A small image classifier, trained from scratch.
Model: activation relu, widths [64, 128, 256].
Training: adamw at rate 0.0045, 16500 steps, batches of 256.
Data: trained on cartoon faces, 203450 training examples.
Rows from block 9 of a small image classifier, named by matrix and row number. Rows with one number belong to one channel. Each number is 500 + 25 x the weight over its row's rms, rounded and kept within 0 to 999. All counts start at 0. Numbers have three digits each.
After each channel's rows are labels from the 100 images, of 14848, where the channel reaches its highest value: "strongest on" is what is common among them. Only what is clearly more common there than usual is listed. The data: cartoon faces. In brackets: how many of the 100, against the usual share in percent.
# convs0: first 3x3 conv (model.blocks.9.convs.0.weight, 128x128x3x3, each kernel summed), inputs 0-127
# convs1: second 3x3 conv (model.blocks.9.convs.1.weight, 128x128x3x3, transposed, each kernel summed), outputs 0-127

convs0.106:526516511507493518535529527509466493512507473525461507450529522522504519501482515539498518506510517523509531505535523520518502512489523495519532524541511497541551504503535509525509464517530518508490517507508505523521491504498535510507536498528548524485509518529520515439509512488494510501499500418536509525500497517531519488500477380513467501533524486493507517525490539508506502517491
convs1.106:463466525502497540537488564504488513465524516506547525529480518503493526485500492473483479494462528525512523466527527514521474491502508517472524523479517514510489479495493465480480573501546466533516508486521465475473480510492509535509519503548536466502516512502477537454502499489509498498497496557524472530486496492509550519477478576509544510495540498483502500509506473525480505494514
strongest on: a mohawk (36 vs 8.7)

convs0.89:489485468490495522484439477470526503498478487521503520438488495510474491495508458524498493508500482516484526523446470490479491449494452501483466483449443486453534474473462486496485523464491485497475495479440454516503495500481474504499459497513504495495497446466520492486467494503502454482482489495482470488559500492536491485495494471471493487502490484485490504468497450461468497471494
convs1.89:515523501495509454546503497500493462519498531476536496554509490475504462514495509529482534497479461460465449504476509501453512459503538488540517504505535464526513500472522501539522496480462512461478507485523511527529519475496477496496508493425497529502447535522538518502509440520489502508512502511478527462481499526496526491522497551494509498540473467523481501470512500480522478488499
strongest on: orange face (94 vs 13.8)

convs0.33:503492467498474533547485531483506480494518450534447521495506486538490495493492481539493497510504484515496506459462507518492510461458515501499497505515466491523543463521508482504505470480497491490498512469491499523527510496460494494510528493454557457487490487504528480452522480500473464471488500435478491478539496503555510503492475400496527481513469490479488491486483467514480490501492
convs1.33:525495490495499564497468553512477494493440471537539503522474511510523515462505486478502483478481503549510526511510476520528447458495509521509570507447553521500480499491456493489479534500491505517497506492512451443486493506490520523498538496503527484506508500512449512525497463494501489505492499516539481462454503514499531521501536553502472496473507509528458505493502478507498520491495
strongest on: long hair (39 vs 13.9)

convs0.0:507504486502497496483487493505514487494468476488511475499471497473552485502510470507502502499475507495495469477483526503499478469501525483495475534467488483541419469541464469461495487488491527486481527500537580496503490495563493518497465495507478517503503529541491448459463490499492478510497491514483506499517498502460468467460482494488470494473461507465466495481517480550469483560477
convs1.0:555509502495516433491484479508480484486474457483462485522513503498522491507510517549494533507459493450492472479495490497472510488514478485520501463491501502491559547549513525502503510500492523511476492503476520520519520503491517503481515489470481466503480466501512511541489486504512516491519543490453508476516510494540515504521482396520542517561494470525504511508488473477498474484458
strongest on: teal face (38 vs 14.2)

convs0.14:470467453510483488533477463460495498526510518499506478499547507517469529498501484509511531504504531487459516533467481461540479489507471545458445473436487476491472506527452477538486520477512503514518488492470446479518515495491462539488447503522522493502491491503489490505518497482491478505486476532473546505519501502464506481465493543499460482479463497515453488495506474491458516493491
convs1.14:463479535492491488508477515531542507504519524483535502477536511514502503497500449474505475502488535482511504450491473511473488453503523509477517524452571443511556454463481496520510466535490494475509505485543482522479493522523449525513535493530523490504519493485498479499491499564514446493505522457538496515470502524504515502477495505517568499486513495494474505518520492505478501508512
strongest on: purple face (100 vs 14.5); beard (47 vs 19.9)

convs0.21:487461451462470517545465488477484485476489504480479487463486481522485485503483466515503486494493481492485479475467479480495468471489474481478465490463470476477546451468458509489494554475487483479499474490465460497498497496435485495504472488508528505491496494492510502512521463488470472495474484489477480491469493491472514484467508512470490463484457442455453490497481473449446493489494
convs1.21:501508492509527480476522469471484471520472498526593509502483509469510484502518531527493488502501488483478517469473494514470502508502493462502547466485477498480434539509482507500493497474485514487447502504493526503520520462520477506509517482495404529510487488494486531536481511534487554498510482554490537443499506468534496504506528530481511498528511478527486492492503508483505493504455
strongest on: orange face (72 vs 13.8); surprised (34 vs 12.5)

convs0.30:527529535456520518504526502499505472532477460506524523497520515515522531504513524520497530505473525513509503491532517537529511523497510524532528510529518515526415524527529482525509451516511505516504517517524540515511532499580523523507528500507487531497513526518516481476506501514516522484511508507532529518490494492459478495532493539512428474530508527517546505522534525518542514526486
convs1.30:515483523519465515520488510539483503474472495509435498461492508534492521477497464477535484492484548508517464506486522535536484476502517530516507520481518535525579492484496501478487558530530493505532510486529488501470480511439532513514523506482504528494511502481462493503500485463514473497477522476506460498493504477552520495483481431519563506484511507493479503476487508505457528509514
strongest on: purple face (35 vs 14.5)

convs0.95:516511491542506531531508547478517534518542553530453501442525519495510531498514497554493529514521516516477489522519513516541474482508508492520493505514484511534562515535504514524485515504509522510518487512487517528515506502513511500500521496539567518486517519533520512507531507482479493512512483467523530544516493485523534561485498418500563487532514512492502483506510509520490497512519
convs1.95:453476520494494554523481554526469518491492448544500536525491515516495527473504480476482483491469514539516527490511521521513490482508524518472525520470553517517467474473486473481490518509519474540526507487539457458484477499498509517514532500557534458503525545505454493508486529483502488492495493477543479545476501501493537489469498523508480518471529538469476510494515476529480510489532
strongest on: looking right (64 vs 33.7); pink face (62 vs 14.7); a mohawk (31 vs 8.7); hair: bald (25 vs 8.6)

convs0.92:526513509566486525500527529470508519489487529495490507464483521483495518498525476544501512492507506516495475547521465500531497472504460505528493493504464502461541523491490497497505503479521500574518476522487502531498479497528520503494505497562486557481530457501511471471506524500517470503525482456513520543551496519488535429505481425504503524489523540496503501513511526507494487510510
convs1.92:495486529500505538450484526504468501486536479511491536615509512512528531500507492504504519522461491530488522452516507478503478477508486520478501496489537527508451496519497454471498496514531501573551495496493497475484504523453520496499516492555505461510495503497462528478468512504520504494508507509525496515442504519505559513484497485500508494508519520479497501526490475507477510490540
strongest on: pointed hat (28 vs 9.9)

convs0.57:504498477512507478537454482492511524483498478511459455451494472496473487499457459484502479486523468496495505512457475515474472476509506477498498483485472476478560508485476504477469487480503482515495491472479426492516492491461478482507494498522500466499494475473520478450476482468489476489507496443470473493467507497515502487471509400486492534485481503484524494467463469478494492473520
convs1.57:494478521497499492520499481497481514521485501509539505528522522481494525510499519507569458481472546492500514481498522515511516604504501489477488496502472485551478503468498512479513490464516496472474506493493508503513498465494493512513450493526442479498517552488487502506507528561480556507493441532490484497517495481499524488512516570507482510559528461529496495489504513494503503509488
strongest on: blue face (88 vs 14.2); beard (46 vs 19.9); surprised (30 vs 12.5)

convs0.88:520453512509503476514499472516520539474478505512537460518502466476507470490484497474493480504459480481512456502511480457487528494525533471440529494527491492527423516466521483485468452518499518497465508514487478488501525500480511465508517511486504474513481537477521455532454511500522501503487524525502486485486499451418457526496494522492464486490498483515511496484473498508539497492453
convs1.88:498475483514519525529549497470489512496507493514459508488504524480471533503499532484548473493503528517495480503485529523534511568499472498476466527519440520581535517461509479488505518471539474496547500497482496487475516487529498519510471493532497502495507534478477489529493529492494540503493459483470468528554492457507508507479473473492533507527514489519530503456516521524539512523513
strongest on: blue face (98 vs 14.2); beard (83 vs 19.9)

convs0.12:479521489467456519530502493501441481493498433513467490481512495504482490498465508492492482493489498521506478513497495524484465496476517488538502518504513473508506479485503486475454459513529455495501498469510489523522480494425510493491507494533520498478493476507530475436503508480463504500489505429535483507488494522493484474509491411497470479491511465475507507514469512446490483487443
convs1.12:477491490507508506575490523468491484484524521497554506550481514466507508512510523517501510483468506483492501510508508507524493522490519481497552515489503511545498511526487520485511546476511495507494502520500494508502507506539521486486509502536480511513501518500531557483483506511486534512515492607536481473443520522514511503470503581474556495528523456523525501514506476484500480505479
strongest on: orange face (50 vs 13.8); blue face (40 vs 14.2)

convs0.103:495490462478487503477463484499497536473454473483481512446506482547475468503508484515502464492522470501507503509456445477469482495489503490489482489480496482447572456457474514486485520500482499486508526469488440499498496498499479469507498483523509482494493453477509500444430504484498491492476523508481470496509503510527501511493515475474479510477486451459490513469512453460480496465514
convs1.103:516514497511505452518481497505503466527488488497576512525489498484501511497509526511556473504493504465484478503482507506493503561506504503513475498510484499559450514448504495483495551484478502461473512498484509542526505476449511504508462498468434515499478537502533540477493504511486539503509489557468502478512496491496499506513525591501507501563491488520515496503492510507509509504493
strongest on: beard (57 vs 19.9); blue face (54 vs 14.2); orange face (43 vs 13.8); expression: surprised (29 vs 12.5)

convs0.127:468486525529478491461479517464494506472449487481493477477443476499495481502475468456511484485498476475499512513515475461486506472531466442493524485531462496464565540476515492471494533472474498466486477480465506481488468494461489472494531489503484509505482498480495481487480484490499471504483489494467464476505516492535461466472516514503485522436487526482464479491469500463524452482478
convs1.127:497512475481538540527494477476544486507501481545489498560492514513495515469520524501477485488506509547521496542493488497501526486495513471496561492464513503525452500478442532483490450483493479493433542512487531452508502538464503519490552505543498492509496533503457522531493505500505501498524472501491495488513518517476449543482536439497505491503496516495511501526494490528496506494460
strongest on: pink face (97 vs 14.7); sunglasses (41 vs 12.5); surprised (38 vs 12.5)

convs0.38:506464559490493481523560501486483491490488492476511538488483488518482492505511494494502495500504482480496476463566488475533522492496485484475474482477490535494497488485478491481540475490501480499487496553466449479503521498514568502506478487501505551496526540485485517474522510500487486504490499499488571519511506507466503463479522481546489508484476472466471499585519559468483491498493
convs1.38:460465469526471518508500514520492504492494520485471489496515497501496503511524517510464499519542501504474494474477531528469518481502527499448482521503410514556481523456513494510493547510529497545470495493500463482496515510461534488511495494530519514501512485499472521471487491469496499506488514499538512527496499416526464503482488483515527504501531430520450503546464502504518507521485
strongest on: green face (97 vs 14.3); beard (66 vs 19.9)

convs0.62:495457552495485508532544493476490499514503471490501538507496511515477510504503482522501514494519502511490501476570501464528512471490481491460457483458473524486486512511468501506539483476505472498495490537469451506516527497507563521498469488493535556495514533503516516461522502492477468511486493500498553508516497510467525489468507487536480499501466484487457500588511561493479504498494
convs1.62:451454489517473499503497530535507517487496522478481486487503502514497515513526491478481481514528525490490498448485519535494503477506524502435497531475434489541533494447492486515487516519528497545489497483512445503491487519479538496522525494550536505507531482496489512473479493522504472500491518507559490536482493432506478514473492475516532499515550458511440509541478500507494511514497
strongest on: green face (91 vs 14.3); beard (54 vs 19.9)

convs0.53:486502485509486517552490498501505497502526468522454492486503487541486503492466479480489500476538503515519499499507493512493472483483553514508483501501491486500520471487496513508489483505503501487505524449507433514508514501498516466509515507484472471487493493509547475448500465484508484504489527433519479512414487522478519474493515405495463517531490457440527503484482486462470509485479
convs1.53:526477479507490518521518499485481499490512527517550486536494523469492540497503528504539469494492535517493508504491524516527512571492492518482476504504460507539457513484509507473498577474523493484514494496495516488475509489456511509498473498531441504505510519480478532510507545495474558507485467572480470478501505484498522496490519576487530503531519468535523491497471517464520507518485
strongest on: blue face (95 vs 14.2); beard (44 vs 19.9)

convs0.125:489454531522465479532488483470492519476523483481500484466424493493497477502474464505503476484481468468479507505511499460477502437492484460467508502520427494504527524498524486450491511446486504463502473484456505472491459513464511476503503482502516486498486500493490484480479508487493442506473473497443488512493505470485483485525496478503505503444513518525445486488484506520537472492491
convs1.125:448472484500486547518519526489492508477528567528538491549485513458513517490500514503446481518493520527500537551476489507498496479507491514502502520557500511483468531496516445482501529483536500531583511537487546469461496531494491509497514503525531520497509494502489539444496501475491525507502478526525481516512495526525500514506447524495486498483464523484484506504502524507491527477521
strongest on: pink face (87 vs 14.7); beard (45 vs 19.9); sunglasses (33 vs 12.5)

convs0.117:480497427499497512499469480498508475490486485527481494456497496527470486498503488520504477493487480505512506514442462514471463482494494502507435496439483459464543471485452498489474508490488481485486510462476435509510508501517460491511458497519502477493502446479534480471471495501498483489487510480482464506519508509488534479487475451481478490510484455487504499465512446474445500471501
convs1.117:579537499487495484484498510485518481557467498500541480493518487491515491509500503487548510469474490479485466517491473499481503537505460512541478487451517469471508500501492500512509541483482513457506497496486528529483507505478478500509503496439469545502465512497529497528508471534486518505520493534473512433479500496475555491519497585488541504520469480538500488487493506469516503503505
strongest on: grey face (67 vs 14.3)

convs0.60:477506439482490495516486496483479451497499474511483489468489498518479483499478475523496483496522485485491490538486491508484470473474490503520446490451471472472537441487454507487493509477504484505511496476476451491521499501473488497488471496535525510489489468493498479474489481504482470478499497466449502508507495523500542495482487418488488454509492436456517501484494481449427487484489
convs1.60:552522496505527471514490484491519461534473500496555491537525479485511484500512527514487524497466480477483507517494511504479477498499499480511553488448497491501478517487481469526497521471494519467516496512493519508499526512509499493498528488479442552509449506511510533532513494533492535507528477578488531436443501493498538506518531575485520504525486478514500500489506497455491465502487
strongest on: grey face (85 vs 14.3)

convs0.4:508542477498509498508459486456506481523456465498540487467500507526483520501478452523507524505496519482472509491467465542520495452503452527541480491493431484475457526525499485521488473450527505532487476489442483486511518508514479525517490489505507546495531467480499478482497515514501436489517494524484514515529503491486510486519455518483437499458506514522535509488500473505505521480480
convs1.4:486483533489475533532468510511517504496524540518444489507525500521507507504499468483472493492474501511516474538522476524497479464498548498507529533484568489529491448477499513518495517503532507497509498490546500479505494514531517511513531499473531508508519530517468493504509489505511457504504510474510466511469482554506514533477469433500588491472488524447476511486526467526478503485523
strongest on: purple face (93 vs 14.5); beard (60 vs 19.9)

convs0.84:482482446513484515521445447497502523500457471529520495438525493517460517498500481517505501503497499532500529539453476492511468483499508499476478481447477468461528533501462480502488480478507488512475513484493423524521520500546474504506452502538504476495467454485523492432472501484507473492477502480489518493496498492524495480476479484481468513524476508509501511468507464495487517461513
convs1.84:491484545485506507536486542520520510506525523513495520531503508517487508520497482487550476481470537507506543449514532520504505540506504524471485503452507481587571478482480491477506537499503487489505505482508435503494464495464477510525502506534484469498519567480490488455497535564501507496486483480515520532512492515477529504481496507507558498507529493514496504487485499508484520510517
strongest on: beard (81 vs 19.9); blue face (48 vs 14.2); purple face (47 vs 14.5)

convs0.9:457499512468484497560488550504447473477513488480479476488497486521489495497467515511498499495539488478500532497493529499497500506514500480518523515553507504512497498491530529489500479522503490458564487480490469489514489504459493455499557502498465498489499491512513467491559470489503519511483511426493475476453508515486494485480504421502463511479466528467480476475471493442507490498496
convs1.9:524483502489535543539516460475513495485470487543527511524464517478500539461514536456498465515496504534490515544480494514520484500499511493493570472506516529509466484513459496475480495471470492508483499507495499454493496524478531503502513509541439522496492511508459539506479497445498534492507467545501473457489501505500486492458495551479521505491521556447507494482537503504483508503490
strongest on: pink face (94 vs 14.7); sunglasses (33 vs 12.5)

convs0.52:500488469509507517483439464471524520483468509524498523451455487501486479498523454528501475509509468510481543524453482501461500452490444502490467490459449496476538446483460481479495533465489504496473498490434461513506481498493481488508469504525513507499508463475508485488456510510512460486492479501486463488534501492526498498504509511476515516500488465468505501476498462462457483479481
convs1.52:516524532493498459532469498506485472490509548478531496579484491484512486502498501520482528499471465470466457524519526497489516469504533484531531497477542495551535493464494510533503507493460517474484495477531505521508510454494527494505536496427511518506469550526532524481509441493490504506508511512460489450495493545507518504519497488511510505551479486523471504466506477486503489487493
strongest on: orange face (99 vs 13.8); surprised (32 vs 12.5)

convs0.72:477464558476479464510534499474495494480508495479519510470432495484471484503479484503500477494480464459490496496555486456498528472499458470468517477526464529462476529486516496455534480483505477481505478519453488459495482505479557488514518491513491541491506480469473480498489510502491477503478496487478526503491503480454464472505500493526484500472481539526469496542487549486547474470491
convs1.72:482471484513480538517521518483493490469499501512446498536494507493493536494514522502459480543518526520474510522453505526490506477500516503468514521540441503505493520487506491498501507490547506531541503526482502467466497524519501516496520508541511528492496467515465517528486480426493513502482468500508502526520482459508435505484466398509507498495512496498446517515519541519507520496509
strongest on: green face (75 vs 14.3); beard (63 vs 19.9)

convs0.55:525478540493519499493537505541507516488471451501487529492514470530512478506509548476500478495511480509524503502551497471494511543494536514451498494501548521514498490487492484500523445556486508489480541519540490508491531502579534494512508501489491515493492555504510499457501507501512543491486553457528524494498499513496491456493520451523477526542478477494531514529529540501506525510497
convs1.55:487483480524482520520488505529478509489512535498491514460479509514465536465510495485548469497518533516519480487484550528531512546503531535475456541493473536572504506441506496454490560500530489480503508487527473495472479512433529528508477501499522512497518529471480492483485497438498501501485515539498456504507498491492505481506493534508547509506511472519501500462473503508508520534491
strongest on: blue face (99 vs 14.2); beard (68 vs 19.9)

convs0.64:501470571485475468477561488501498469480483472479481518476473486490488473506479479492503495496474492467496483539567482468500522470499504465468503484508477532478445484493506465463526454486482494456471523517500512470496492493516548501501497484512489542495494512493486466458482501492499476505473492468455538498527499502466465484497490462521482479461502497492458490548502557496517478502473
convs1.64:517480459506480504491516517523486507465522512486477494514521499499491504493522537533482522515505513500475467444450528529474503481509506513478477517505418516528516546507534495496497583506528508543496495490490463478488512532467522504497518489534530517502488505480484535482482464459513499489474528500521482514504505469538488494496489476521565523509527429535466510496475524491503496525477
strongest on: green face (100 vs 14.3); beard (64 vs 19.9)

convs0.37:513509471485531485482515482547514506491479462508509494492522479533486486501494568472498480502487482489539475519483465514485483569499535511509494489490568489469502478483487493499481475563497502514484531492542452489502528501531499489520500501510487486494506488480503524479493503514538562490505556498548489501514503526502489508523496519497446495567510460498576512495500484484490521478483
convs1.37:503492499514471517514492514511475510492518548497463511496489513514474543476510493471562459493513533514507471503500530516541509553504507537503451529478490533567545482444499507455500549494513490456509508486514479505471484491471509526516478503466517520492510532488476489485491505460496501505498515516516447485525499496489517477499484472504597510480495503522475499444493510492508517522502
strongest on: blue face (99 vs 14.2); beard (74 vs 19.9)

convs0.112:505476470477481510553516486506472503471484454508438483469496488518476476495481492525498477496535479512510536459476485492480511489463494495482513510514498483482529473486516489483491474505494468500499500483481451511510519499476498477486520492527520494487491494492543472411502513480480486476479510435512485511483500531500535430477466428492454480523459466493505497490495472482486498484454
convs1.112:526511473492474467537511518490507485486508550494583481527506512488516504481512516518522499499456506468480483524508507522503475518492502505527511515495509498532511493506509475512507571487526486510496495514507487522480521510454490493485491492472480505503487525492506510473503513496508527509518487595519480461474495505502551481516495620484541495522491484521506496475460487503539499504505
strongest on: blue face (57 vs 14.2)

convs0.32:470452541442459482542535495490469466479491482490490491458475497500474486501467519511497491485514476465504510477556502454508520510480486464459510488523506524493513504482512493472515491510511477468503485513481473472499490503460555481503518487500500543483490509477509472456500498483484510492459500462492528487460505503473495454497500442522457491482475511499456497547485556468520478472464
convs1.32:471467473518493537529504504501469489479522532500534482525511507475489530488515517498450496530513504521492535547473523521496487478503527503476508506571454540526475538495508455500489517486554486524519503509492473467468506529483549504493486500556494519500497540502442556452488487445492512500494481553549479507512496489513450502497493512507513508511515503510454505491494526511510514507501
strongest on: green face (100 vs 14.3); beard (50 vs 19.9)

convs0.124:472464452473473464499454477478498511487478493473494472499458497479494498502473467496503483502474478452485471517467490472474482450492474472478458492478445497474569472492473470464495510465515494491490462481467445460498458508479465484505479494496463459499482487510488477492476495499504454502481487503453474510507505483498488483489488490490473510460497474483452494477503468485454482494473
convs1.124:560543466493551457480522488478506474531472454490501490481537501481501480503515532520483534502501475478469490529485487483449508503495458476524504495521514490481377528516524527518511485465495525463506497510456544528492534521479495496492497500495477536500478489493512518538500485498476531500539472525487516480497494473471489470506516478490490508493483476507523498507479507474533479510486
strongest on: pink face (79 vs 14.7)

convs0.76:487470581486463498504484508502495510487490489490509488512490500505503491499493512491507496495478490492509503515490490468494539517508488479474589500567511499487509561495583492488505503512503501488503493469501578494497501498508490487503548499508501474505474486494504500515477505495505515507465506493500490481506507493478477491547500511496509511471510561542476492490502488542610489488495
convs1.76:479477487493490570522511518495506506474523551557466521530487524513495537495490514482482469518501520567514542516492484518529497498502503516480497511526496509494518511502506458474497535475531482528581506526490509429470483523493507534506498502538526487487525499495438528456496522478491513490477466494518463518513498501500505523506455457494534493470487508488479504493523516508511525494545
strongest on: pink face (96 vs 14.7); sunglasses (35 vs 12.5); surprised (31 vs 12.5)

convs0.16:468452482487473478545449501484500502488496478487501461454440491493504488495452489488492481491477479459493512468440520466471510477492482464462506503521480480507472509498505499458487494488498487472523465470474493474498469508441471483493517490489481465488474464511499477484499505488499492507475493472494466494455494505472498470479471456469463474473466519505461486453451455495507473490477
convs1.16:513498459500529522496525484462483474487462513527500502515515519472518512481502521490455485512521494513477544560486457494505498475497481492503515464579544504443503528562504453500494558466530510486536500524468541477496506518523513513493481503537486506500478475514478547509498511482484540508514447521520493496512507520491496481520463473475522495487463504508509505489547510482541512490516
strongest on: pink face (97 vs 14.7)

convs0.43:513465537482490449530527535509488493509466472484536484455499499533481501497496519492502506496497493455522490501535498472513497516496509502466552488556514496481402527516538504494497486512495501505526525503509517447502526494488524494505548489514496533488488506509475519497501515488513514485474510537516519467491503511447518468497488561506431474510462541520495490523502528506554510495508
convs1.43:490476507508464504535502496515506502490496509541437501482509528512494533498502509478494453507502541512501481526466504515525500479501526498495546508498485508533556462486464482484487498488513511470545498500517493476511482495510508524516513506502485504497496492489457483525497519511503499496477492401481464503503492475544528521492466413509573498484489540463470506498506522529458535501522
strongest on: blue face (48 vs 14.2); pink face (40 vs 14.7)

convs0.98:465451467494464499478475489481500487485458482480495493466488494518483487500479464520501477500511471494485481475472474458466479471484468481454477482472470488448525450457465498474491516478499472487495484487462444499514483501483477484499480497491529480492480457491500476475478501489478472491475487473472472488499506492524522487453486477484493465468453463458458492474499468444452491478492
convs1.98:534515482516523456510487473493490466515477483501526499508526497481521474498518527547506521498518482466464503521489520479448517500506494461518492490491468497515485558486512492526503495471490518473462505503485531517521540474446486499501507490458460527505478492517528504560504475529485528502519478545459534467497497474496476487530513525507444513565486441540486502500469488464525476492475
strongest on: beard (59 vs 19.9); pink hair (36 vs 6.5)

convs0.65:471480451482465499526459484463486517486537477478505465480443488492480497497474488502495478492506487474496483504462497476484481477483478492486457496476465479474560474491471498474465496478500470466510480462462455482504464510484468471492483498489486486497482446464497481502507495508496483486484481462455464501524504491509511479476488461475505464477459462450470486461497467472454474470485
convs1.65:524538483522516498499511489486492473537490453491533469513532492463515483511494506519509532493488478491500499572474479488460504503500480500521502519500516484497400499514521500527514444472489524478533499505471564511499526510534499488491521498466482529500477480523521504564519487490482514517543453530481525471467494497476525478511501512489419499508465492492502493510519507481500504486518
strongest on: orange face (70 vs 13.8)

convs0.77:519525496537526408504509485516474506480474456456469474462519477459510483502496505477494484496505498420511471505474489514477502500488502504531481504492513478505473486490487477482495435503504519537466512513506479416495511501521486491514491487544499542493529515505433481441463507497531502480515517485505492517525492521487494471506476459487487487477504483506534490500510482490495501513468
convs1.77:563525510512539495475510520495500490516426515503440497458525513495513484487503522521482525484490524491477489519517511472463524510492491483552518510509490512516489542524516531515522587474497512449496497507497532491519515490481514509503495499464548531501468465517460528498501471493500518511520482463491526458523516502530533503493470492506493507479476458529558498488485457485526499487475
strongest on: grey face (79 vs 14.3); long hair (43 vs 13.9)

convs0.35:476483465462497509493464488478513489485478506520492503436458488521472480501491458536494480505495471492492510511466468492481487447480462501480451486460447480453534444467461491483491526465503494471468489484441459495517471499455486483503472488510513477497482463476517499495476485503492449490478489490480479488510503486508521489489488473481492477499488460481490494483484474449449478475486
convs1.35:547539491492511449528508497502459477499485520480545470564506496490509479493512518515483538506524477457479432507465519491452516470503531489534492521503495469513507503491523495527514497501500517466467497495513506547486513472500510492494499485412486553508474474526525487538508459463498486501508526519481531442480497478493514484504499553492457507506492481521475499497494515466508496504488
strongest on: orange face (91 vs 13.8); beard (48 vs 19.9); surprised (30 vs 12.5)

convs0.31:491457462492462467495467494488491479487488486469489456466450496481517480504470471513497480497481490451501484468461501456475483458503494470452477511488465480495490489509481482456485477475489500465482502491509499454504474500474468496490478491469492441492456480512477467487502496499476463498464486476456471477503493486477494477470471452492489468454468509491440493470487467509492477514459
convs1.31:546519490493520478458511482478483491490477433474440484546508506508516502494506502511520531505515507485505499515499490480496507507501467492499477517516512508455506533535522535485500446493496522486486518508463520517506513538550492500480511496504524473507513464517519491580499479473501510497523489483513508488539512498483499485527498360506474503501497490523495500494510486477510479489477
strongest on: teal face (97 vs 14.2); sunglasses (30 vs 12.5)

convs0.75:463454559474476472503547510492497474488475487496527506479484493490478488505494504488504484498469477469493497514553479458509519494498462480468542477543481538454424532483530475474521469495495498485496484524461511474505488504512546493515523494518480539490496499484493483488479512494490490501463498499490532506479514510451470480493489522528460516496469543522462485547512548492554493480483
convs1.75:498472478508486528521530514506508487494504503543445493491529507492501526488511536498458483516521515526459527519437515505489489490504517482467527517520417519515537499504501484513477527482535500493522492511495477460488501504471514527502524509548500527500500476497445518515482496483483531496480475470475496539505490443519479508486467395508528507507491523493470503511488549523491509498517
strongest on: beard (61 vs 19.9); pink face (49 vs 14.7); green face (48 vs 14.3)